config = dict(
    hop_length=160,
    moe_every=2,
    width=384,
    mixing='cutmix',
    lr_schedule='linear',
    final_lr_fraction=0,
)
Rows from block 10 of a small sound classifier, named by matrix and row number. Rows with one number belong to one neuron. Each number is 128 + 32 x the weight over its row's rms, rounded and kept within 0 to 255. All counts start at 0. Numbers have three digits each.
After each neuron's rows are labels from the 100 clips, of 14976, where the neuron reaches its highest value: "strongest on" is what is common among them. Only what is clearly more common there than usual is listed. The data: drum patterns on synthesised drum kits. In brackets: how many of the 100.
# fc1: MLP up (model.blocks.10.mlp.fc1.weight, 1536x384), inputs 0-76
# fc2: MLP down (model.blocks.10.mlp.fc2.weight, 384x1536, transposed), outputs 0-76

fc1.543:128073103127144151061145133182080130119118114191116157143093127121110144132134109089236125175178072097144091138166121167079121146111113126193062155140078144132053148116125093148154163090079181135061173126185150138144046210083173138
fc2.543:091136118106144126131136084123117113113159115071172126163156098115165190157129136128236161151086142101142156135147175111255146093109175075105126098097136105149135077103099160149099108031125119121112124152170143125152131151146173104
strongest on: one drop (64); tempo: 130 to 140 bpm (56)

fc1.609:095115140105135061210149087187182145146106176059181092137142075099107101121126153116106175133101151126106111117132151127111103100147122162125142177086130131122136148128143162113129128083088156135123104122126162166149163121174165099
fc2.609:116115163145130105057119117147186120133091139134162111122107080086178141248148118166106068126110136083156111079099124125128157109151172109149181107144088118108090194132122094110169165201183073162139122049099125142083146144117135110
strongest on: tempo: 130 to 140 bpm (37); tempo: 140 to 150 bpm (31); five-four (25)

fc1.699:140078091155106097078199151130154168184188143155085137081110110149155046100149147152146110176105095088110146110088154089152084089159108146151122149137159195146117079192106173128107094100112091126144141130146117211080100168118135136
fc2.699:115144147131096118149156091109127105143092101158084163149147146095080096155183140130115097099106145126134151114129148119108118119163086133092171134111115154143135149074141127096096125105133122123146112139164161140128183132111097148
strongest on: one drop (57); half-time (35)

fc1.61:072140107164140118096184184159075113171153122130117168103086044151110139098170149140097137127178144113049121126122165099148196103075116102133237105090093118185175066159108104118103164146116129152121131099123170175141118178132105130
fc2.61:103116118132123146113171144124172128140104109122094139123152123151135080053102102112118181133139156100113102092165118158125139128140069102132153088086115138100130092158180108150120128147105124089102095061079119163131141077151151121
strongest on: tempo: 130 to 140 bpm (83); bossa nova (58)

fc1.92:099087083096089087117166132139146131103154145171112094137119070109133136109112104127145117099150114120114118101099127095120133157112152133159079140069185160113102132069081114163103189124151114125095179109142135135115103169135118175
fc2.92:133105124159146110104117088092096073084127112111145133152122133111178111065098113113113153103094108106163174170129151128167124112136146166121121147123148119185135076116129167085065144129176188143127113216159138171114167151110129174
strongest on: one drop (43); tempo: 120 to 130 bpm (37); tempo: 130 to 140 bpm (33)

fc1.508:085090155128171120139142109136119087165121145129146196083079140118132140133103120137105095083132127125100057087144064133112132065098083134136130119114090140099152121108129104112100168119137084069163207112111128185190087177196148118
fc2.508:119121118120114161140145222144127098132173135119098112167079141120100155051148158153085094132137120174153161109131081061146071146124140129118109125116098129113131100120117159124138180122101101071130165212131127139096084129138179124
strongest on: tempo: 130 to 140 bpm (51); tempo: 120 to 130 bpm (36)

fc1.0:118135128114106088174125111145142170142122137069105104159175144100129103139160161144128177093120072134131175111171116125114133110137103155099201169137162123105127159126120092133136087075151179146068104083152177095139132094167146118
fc2.0:197128116109099150108124189144117165177111142162103150169143092108177139245151122123138147143139067109155096143122133095162119136116139154116075178099132113139119062098138141138097139085163122152153118102138117118144074147134138107
strongest on: breakbeat (67); tempo: 130 to 140 bpm (53)

fc1.184:097079123097116179115139087140105114136112113182141127075124136146155146110114106119102080110213187123160108122139151112087163130206136203149095116137155188158114156082151068110156108131168110078141089092124144189175127159096117143
fc2.184:107130139120157182156124174150113125109142092103127122148182144123164144204130127104068100151175109134085150122134083108255175131132138097148139113116133111152138199112093139131124124138103079101124186141097147132124094117090092094
strongest on: tempo: 90 to 100 bpm (49); tempo: 70 to 80 bpm (26); breakbeat (25)

fc1.517:150068146099129107153106146092164117078134151161150087190097105157136124141120157128143142110203170184185127116091132110026093141142088219159158128113193188128123169125054044130205124133136156070135103139133125173119045142143118123
fc2.517:141068135156089103102127148135150099095102133124117146168117135127135180056117123108097110106141108143135151153100115093255146084180108127136125150083132131132188236196119118102116143112112124127094114074130106129107151130098091137
strongest on: breakbeat (37); tempo: 70 to 80 bpm (28); tempo: 150 to 160 bpm (26)

fc1.150:135107120112107138049158153102088163149135104150088110094068178113124072071129150151158125150124146078130128108096168114207108120161126175162126177162090136129097056184089118119163132148102175156159106131131075183088068140118096179
fc2.150:153100141156135140169126123160150149129105101141179110126072147123122104184146147142170092111102100109097141136112116107125159089149162189134151177103113101134133157127161104102136136000094127169141126214155135127083145121111135145
strongest on: one drop (36); pink noise (29)

fc1.759:075046122117117121115187134134118143156136172149154109113104103109088100126074127130123141148204155125094128144081155112157135117147133174149130106108136099152092110135056084170103174101163085082114176169101149108137078121135167114
fc2.759:143146124152168081189121145123102153124125109102101145133161138171139093198141165125116123107144146147155107139112118139159147077194133082129118130159199116114127120180139157103135125140129109142148125190128146146155160101099130191
strongest on: random hits (37); tempo: 80 to 90 bpm (37)

fc1.396:112152143079083139159161094131167115153124156129149127151076118109153102138119093052156130150051121130192136096097187075128120176089174172139171159089175110143132152098158146095130142158186157126146128128139081141113184161136119122
fc2.396:143163114139148177125128141184142155173146122085058174113136126140101142104093162139068110151100097094144129153127095206153156134123089127129127154156154109160113192160189147127099158191165125136102146172135134107134185118077115082
strongest on: tempo: 90 to 100 bpm (47); half-time (38); muffled (low-pass) (30)

fc1.243:116146126143068148168094111154142068066130095217177114123148137156099107155067072130109130053163137117058120137123074127122154114096201190142115169157109127181141152131075061126109083135177094163130136103127082105127069110129094153
fc2.243:187108078161175137132121135092107076074147121108126143076180117120121116122108148111118138167110111112096149173132108132134150136108112131125136156143111146100125149071162103057103117099127142132088120114140146105137089106132108147
strongest on: tempo: 90 to 100 bpm (38); random hits (29)

fc1.235:124129151136076174173143099220193099167118146167078141065146113189077092134147115144104154102081076093100127118152184138108087090160112141147143106121097101145186172186183061065143090154107106113192124073145174163168181179051069125
fc2.235:127112155129097168150101121144163124134127112148119137163161165130139138239116155139093120099119142135149130143161086124153116126119122155148138156137118160150117157120120133126147162191137131128153131255105125102127160139110160102
strongest on: tempo: 90 to 100 bpm (49); tempo: 80 to 90 bpm (29)

fc1.500:120147129107132139181186095114081120147118102141130132177139116114181111107115122131176118116196145169153125132126103206095132162217034083080135071116078178133104090100174125101135136115138183151148054123153153110160103127157157115
fc2.500:129125146157145153097111189142163159170118110125155141094138108143163132196155141141154106111143119128110161128088134129255156163151148077139096149079138142126125088144126118149129133035167150165131108143098108136152142120124106118
strongest on: breakbeat (85); tempo: 160 to 170 bpm (45)

fc1.222:101101117107122153131221135184149110155122161165174134122122151133117134120095063136146141030189107134123108133044181137090194161171084149157097147125115104139174136095100055124104132142153091167115135112131135155141111077145135125
fc2.222:129133098134173119182116122142125112144155155151139113151111155204166096145098133149049126143124156116147208127144118064131069121120141100091122043157134142096109126151125147123114122130175061152150112135110079147106130105130144110
strongest on: random hits (89)

fc1.46:106181141158140098166124140143079155133151152081151179127098062113164131133129111116080108127164110084109082078094066136145136109117115111075223119118126147148108092131119123126113166120229114116133165090107147103159130166167057146
fc2.46:104112141079132111107122172112100102157148152202113092139065135135149138089136142110079131114142129132124117160134105132125110128080092100110154133112104103124133032115125114139111134100092109150085112092125129095139116120106190145
strongest on: tempo: 130 to 140 bpm (77); clap (57); dembow (27)

fc1.156:120068105158058136101176101155132135095119119154122174105098162146116069131144135114143101137132116070121111143173152151134143114138144098159097143094133099185101156133136127095126170166094088092141167066152163136135121163089084146
fc2.156:088120154139145113188096203121120121113127143055049100190116123128190149179134083129138116123130098160103131180115112059146122110128183166126166090144132109142145162135131163100142108132132085068186154181144110119165064135099105126
strongest on: tempo: 70 to 80 bpm (35); shuffle (31)

fc1.755:117089113175146096172116123085154169126109170097136098088158067092145141105093114124138151139087122088174075132118150125137114128100107137146029133094191147151135131123078117149132185171127113080158175127177171151168141182133100124
fc2.755:207128165116160101159111107159149125083118124133133117112101134120117156243093083124128137111057119144158131213149135147105157126098156105154143149094108126107137127115161177131123119057091150132136103162095190169133120111125090131
strongest on: tempo: 70 to 80 bpm (65); one drop (44)

fc1.268:114167139189111141147142112153122105119139174064158147140136078105147127124134124163075170147143113104116068130124108138157172112106134104118217147114133107117171127168111113121107169106124145154141139108149131122145100132085101120
fc2.268:134120120143152158103097211137140092101103191105161109123103118115142160123150122085105127120143130149118153107158103191110117208142168152101169128133080097103120025186147144124081127100154125146095150126083160130138072122115142122
strongest on: breakbeat (72); tempo: 140 to 150 bpm (63)

fc1.552:104113189149091167138161100134179143160049142144096170104041137133137150162144205154169120142133196109159105135121105094168139128160083166148142144108112114142168123119109079163144158117144128075125196141154179105138162105093165142
fc2.552:142140113135107159133113109171113154111127175136131121094089153104125156098130088131162151137172171107160106134196130113015150126078106137186163126081136112104111211064088164116099085134101098084127169111158116081126207087188127119
strongest on: random hits (39); bossa nova (38)

fc1.470:136164194100076127143155125168101184171160117100044140137062196189159113118175120151112109091125142099125090192135104116208156155131119175129137155089097161119178054127114109134135167092170124103079145080125132140193054098112099114
fc2.470:134125124145141138151162092135122148195159156133148140115127082123125114136190142136167200113077166191188131163180124167028122154151135138117123145089118137171131093128119108111157130030153123105088078108155138109132095129111160133
strongest on: half-time (80); tempo: 130 to 140 bpm (45)

fc1.522:077103126062164152126165151204174094102069074154123144153125144130102139147126149099145134131129116151147079230094082133140179098163134146183103126134174173110111147169158079087164130142178067060161080164091132114108148137162112100
fc2.522:118184097136085072145132083148157050159137094102137140135123120158134148156145151149136144110106145070143134072155139102124156133115111153135128082145088102162088131177149162126122077113117141114075108133127143120174134128175132071
strongest on: tempo: 130 to 140 bpm (42); tempo: 140 to 150 bpm (42); bossa nova (33)

fc1.86:101126123134127118055141069172168144112131118124119153132098162123152143156129163114105130131123169135134093132167139121171176179132050110148119160174110076176134162118110052122100101099112087127118120163110134176092176087092125125
fc2.86:153157119113169110152125148143104100121139150114145089128115114123170137068111160156111144112122173076158172195147135136017120090108048114162127087094078112120060224106163141101144176135138075167096131131143164135115142073121078089
strongest on: random hits (59); shuffle (39)

fc1.236:100129157107153139141143102168135091139122156166156143067065095142129133032094071151080141124103137098108157116061137123186165161147150146196112137128129083167145152105097077152121154135141155106185172202135129083112134118137119170
fc2.236:140105119145113124180133065112172163130154094100141129137181097129185091107150135109087099128139170102173142144109124115172152054122132100115149133109142112124117064115117131099083139026153136129144105172101152119114186157067094116
strongest on: tempo: 70 to 80 bpm (49); shuffle (42)

fc1.162:091162156115112121138137127136179115189128172150116145118150134104154099116164128153166156080126139126134168123159081118136170140095136119126121176073114101168085095107103094172090221153100121124121128130108141115159111116092134115
fc2.162:169120145123105143160137118171141139168120178120167186145135141122173144092160144158174132154072137124148099149116169140114135103164116120151135124133159132110157118176158130122151127126114138191092166138111080106151052120152133163
strongest on: one drop (60); tempo: 120 to 130 bpm (59); tempo: 130 to 140 bpm (39)

fc1.765:066127141156120078076087126165079162059111089121089189133152128104168142136117124135137084116141111102129085158095082112117219180105147156159071118130188100095158150110090115135150162068144081193137157131104102147114107148145110109
fc2.765:173123146133112041117130094147089125162136136100134143126108118094105156138108144121154094116106155101146152106146170090160150174158151079167125110155154144118127142159141159155103137091120159041116123185112115129143126122177168071
strongest on: tempo: 130 to 140 bpm (41); thin (high-pass) (39); shuffle (35)

fc1.294:173141122172109117144117128117103133132143122116134148195083044131113142144128147079137114141152129182104098121123088203168128167092093117122113115118192096078140121079148150120129073105141122093132137137138132077141074142131136116
fc2.294:140151159131145085105166216117134154159170126099111099117150135129133137144098137137168080131091101158126168129138146094200172138090097121093154130100170137130146127120170109134117130050111098105100096180094090123154060147174063124
strongest on: half-time (76); tempo: 140 to 150 bpm (50); tempo: 150 to 160 bpm (39)

fc1.12:132119172158111162177191103122166106137044157127089171123124159136089101085114165131107166097188107175107120151143165168152183161166080148145139095144133144127156073157111087104102146135169132090112163175126161148112070104133124107
fc2.12:106127144096126077159169075137115181151159135151124117160115149172090166238142108101168100150106154092149176094098149085206120128175060180157176110137174125142132144125157175134136170102092099150100139111131096097116051141150161139
strongest on: tempo: 90 to 100 bpm (82); march (51)

fc1.437:123121149100120111183171120114080137152136144141145167107110175077139135123185109137185148109100121184103163130160094178110082131135162120100157169126132113074136116141155141131159139112129076168053090097128166064121081091158089126
fc2.437:121144122138139115160128060128181175161114125139143108116090137167106107253158150129173103158146103095138163157121098109252121122133149087124126133139150123145142111147184107176135127102147128186138090179112123192131115098132161114
strongest on: half-time (44); tempo: 130 to 140 bpm (43); text has "noise" (39)

fc1.656:117110119128124161119162023157061140169074143194172147149124179053061154154098169144186144104179130190153148109158101208102119132153061126142177099154153106122102172095163071107199115154148056072120096119134142122099118104150147086
fc2.656:172123125131121183114133255117111108138125107133131109141127143131144162079106125133060125123140151135168127105115105147255133138116090088192119110095116166104139183162130147139125104159158099121141139133126114144136116148141101130
strongest on: breakbeat (77); tempo: 70 to 80 bpm (51)

fc1.15:115097193158091092081128127139172142146119148162070099089082099111138169084114086136137181107146148140187149139134102127150115136177175161141120120103110100100131107152082121140113178125173174084118172093157178179094072179166125174
fc2.15:103092172203100122141145109128114085124089159097147120132094091153207158117143112128135151153100106174107145167110152112163126086126148122072155122144118083083090135110111140091117140169135208150144076177140109107121188138092163167
strongest on: one drop (47); shuffle (42)